From a checkpoint of a small segmentation model.
Training: muon at rate 0.0074, 8600 steps.
Rows from block 10 of the encoder, named by matrix and row number. Rows with one number belong to one neuron. Each number is 128 + 32 x the weight over its row's rms, rounded and kept within 0 to 255. All counts start at 0. After the name is the row's rms in percent of the matrix's.
# gate: MLP gate (encoder.blocks.10.mlp.gate.weight, 768x192), inputs 0-63
# fc1: MLP up (encoder.blocks.10.mlp.fc1.weight, 768x192), inputs 0-63
# fc2: MLP down (encoder.blocks.10.mlp.fc2.weight, 192x768, transposed), outputs 0-63
gate.501 109 [151 132 155 152 136 103 161 152 179  62 111 142 146  73 126 100 141 168  97 113 163 159 133 190 131 118 113 155 165 146  56 126 145 109 142 141 134 138 170  54 155 113  75 123 134 103 117 149 186 136 162 131 202 189 133  98  77 120 201 142 157 136 118 132]
fc1.501 099 [ 72 105 142 102 180  99 117 171  88 131 115 112 101 165 148 135 212 142 120 114  51 175 131 137 155  83  73 170 139 136 125 110  90  84  92 120 109 146 134 125 130 105 150  74 131 115 127  96 118 146 146 206 156  43  20 159 171  87 134 154  89 190 101 107]
fc2.501 112 [127 100 120 192 141 136 153 142 102 112 124 121 135 116  73  73 172 143 173 148  92 100 112 138 116 134 168 134 179 119 146  85 111  80 143 121 116 114 155 170 122 109 145 114 166 174 142  98 136 109 176 185 113  73  87 114 126 169  60 163 150 195 163 149]
gate.502 104 [151 164  80 161 174  79 148 122 124 170 140 113 122 119  91 119 136 109 113 162 101 150 167  77 135  95 185 154 149 112  53 125 164  82 207 167  87 130 114 131 112  91  80 153 136 155 136 156 163 152 112 177 150 134 132 193 153  96 124 107  76  74 136 149]
fc1.502 104 [135  94  91 100 105 206 161 112 148  42 122 140 153 117 133 187 130  97 146 146 153 187 149 224 117  83  38  79  88 218 170 153  56 128 105 117 196 155 178 155 128 171 171 136 140 162 116 133 117 127 169 124  89  87 169 111 148 123  96 117 144 169  72 115]
fc2.502 115 [130 127 143 112 159  80 172  70 127 135 117 108  72 130  18 142 123 105  40 119 121 116 163 108 141  84 204 153 135  91  59 159 146 142 118 136  98 106  78 146 102  58  97 141 137  99 121  92 153 121  81 108 125 150 161 165 108  97 149  73 116  88 115 100]
gate.503 125 [ 99 177 124 138 160 176 105 144  94  67 123  93 132 151  88 114 138 153  90 140 111 140 117 166 110 153 143 134 108 172 122 151 128  94 111 212 142 170 133 118 150 130  75 187 164  75 161 169 114 103 104 106 133 121 110 131  98 132 155 162 118  83 148 169]
fc1.503 127 [ 85 126 143 117 135 107 156 160 100  66 195 202 118 187 119  88 144 109 127 138 146 179  81 175 143 118  87 189 142  69 123 140 170 106 114 134 121 105  75 177 164 177 143 101 142  58 128 147 132  68 110  92 104 161 161 144 159 137 164 135 155  84 137 134]
fc2.503 117 [140 109 143 136 140 170 122 175 112 108 120  99 137  91 189 105 150 146 112  71 103 152  94  63  99 144 113 104 169  95 132 120 103 155 166 125 130 172 135 156 153  96  87  57 177 149  74 148 147  96 172 150 151 108 142 132 144 122 164 141 129 122 118  89]
gate.504 140 [140 187 104  98 112 141  82 108 111 151 104  76 151 178 114 104 113 133 143 112 106 123 112 140 131 140 165 122 214 112 100 159 139  36 130 109 131  96 144 191 164 143 160 144  93  49 106 115 129 144 145 123  85 166  74 177 116 119 108 116  66 105 126 168]
fc1.504 157 [150 117 135 136  73 125 142 150 103 112 204 122 155 165 167 109 150 141 108 205 114  96 171 166 179 154  94 155  94 109 100  65 143 119 144 119 138 145 162 153 138 124 104  81 190 131 151 124 115 144 129 149 121  89 141 150  67 100 138 158 185 148  75 101]
fc2.504 144 [125 120 165  77 134 146 145 104 155  62 111 145  58 128 119 116  84 156 121  79 114 184 109 113 142 135 147 148 127 202 163 125 130 102 114  99 131  93 135 144  81 115 111 104 109 132 111  78 154 178 167 138 122 150 111 138 153 133 155 101  85 143 121 111]
gate.505 108 [ 42 139 155 173 131 120 114 112  78 205 172 110 115 142 126 195  92 159 189 125 222 102 160 141 138 105 109 108 104 127 107 144 152   1 105 137 146 124 124 185 169 130 107 140 168 135 129 141 115 148 133 168 168 179 139 122 156  74 150  91 114 141 147 122]
fc1.505 107 [169 124 207  41  99 149 163 109 105  93 128 118  75  85 123 185 132 130 134 146  90 107 119 114 148  91  79 142  99 117 136 129 132 191 157 122 117 164 142 126 163 144 140 142 138  81 106 118 159 171 160 103 135 145  93 106 141 136  87 153  86 138 158 132]
fc2.505 137 [ 93 113 177 129 138 129 115 188 110 137 177  95 143 152  97  46 138 125 199  84 127  87 129 171 131 116 177  81 107 113 201 157 102 183 153 138 185  78 162 148 111 191 152 102 106 140 110 130 117  71 171 124  76 125 104 152  86 118 134 119 110  87 179 120]
gate.506 124 [155 127 162  97 121 117 127 142 155 123 143 111 152 126  86 150 126  74 118 177 134 104 147 193 137 128 128  82 191 144 104 182 128 118 112 152 135 209 126 141 136 202 145  82 140 143 117 143 140 130 137 148 148 125 110 103 130  95 124  82 167 162 162  89]
fc1.506 120 [131 153 149 139 114 103 133 149 193  90  98  78 163 114 124  86 170 121 105 149 130 155 111 151 127  81 102 128 161 110  67 160 192 144 128 123 176 184 116 134 131 139 132 116 157  73 144 109 160 136 166 142 131 108 168 120 150  60 165 143 107 119 154  89]
fc2.506 125 [140 129 116 187 141 148 154 116 154 123  84 131 148  85 133 114  98 128 127 120 150 179  96  94 107 127 122 152 157  88 134 170 154 120  90  96 156 122  79 152  33 190 121 111 109 174  88 153 133 130 166 142 143 116 108 112 102  43 125 165  38 130 139 107]
gate.507 087 [ 76 133 157 120 113  72  92 141  96  94 168 125 130 163  77  97 106 120 164 179 131 146  64 138 107 113 127 118 131 107  94 196 142 106  87 141 115 147 118 148 106 189  94 142 140 152  61 159 171 161 140 155 138  81 136 116 126 124 104  98  61 129  92 199]
fc1.507 098 [150 118  98 137 162 183 154 116 146  89 123 160 125 125 197 131 185 118  82 102 143 112 154 111 133 123 130  65  90 109 175  82 136 167 179 136 166 101 136 124 161  87 187 102 146 104 211 115 132 110  76 110  96 162  97 122  96 145 146 153 154 117  89  77]
fc2.507 115 [177 190 187 146  67 136 135  70 124 125 168 114 111 115   0 147  74 131  85 134 114 118 128 102 111 117 104 134 122 156 124 158 113 148 150 105 119  98 175 118 176 181 146 146 148 180  84 131 169 166 161 116 117 136  91 130 105 140 157 161 125 141  99  72]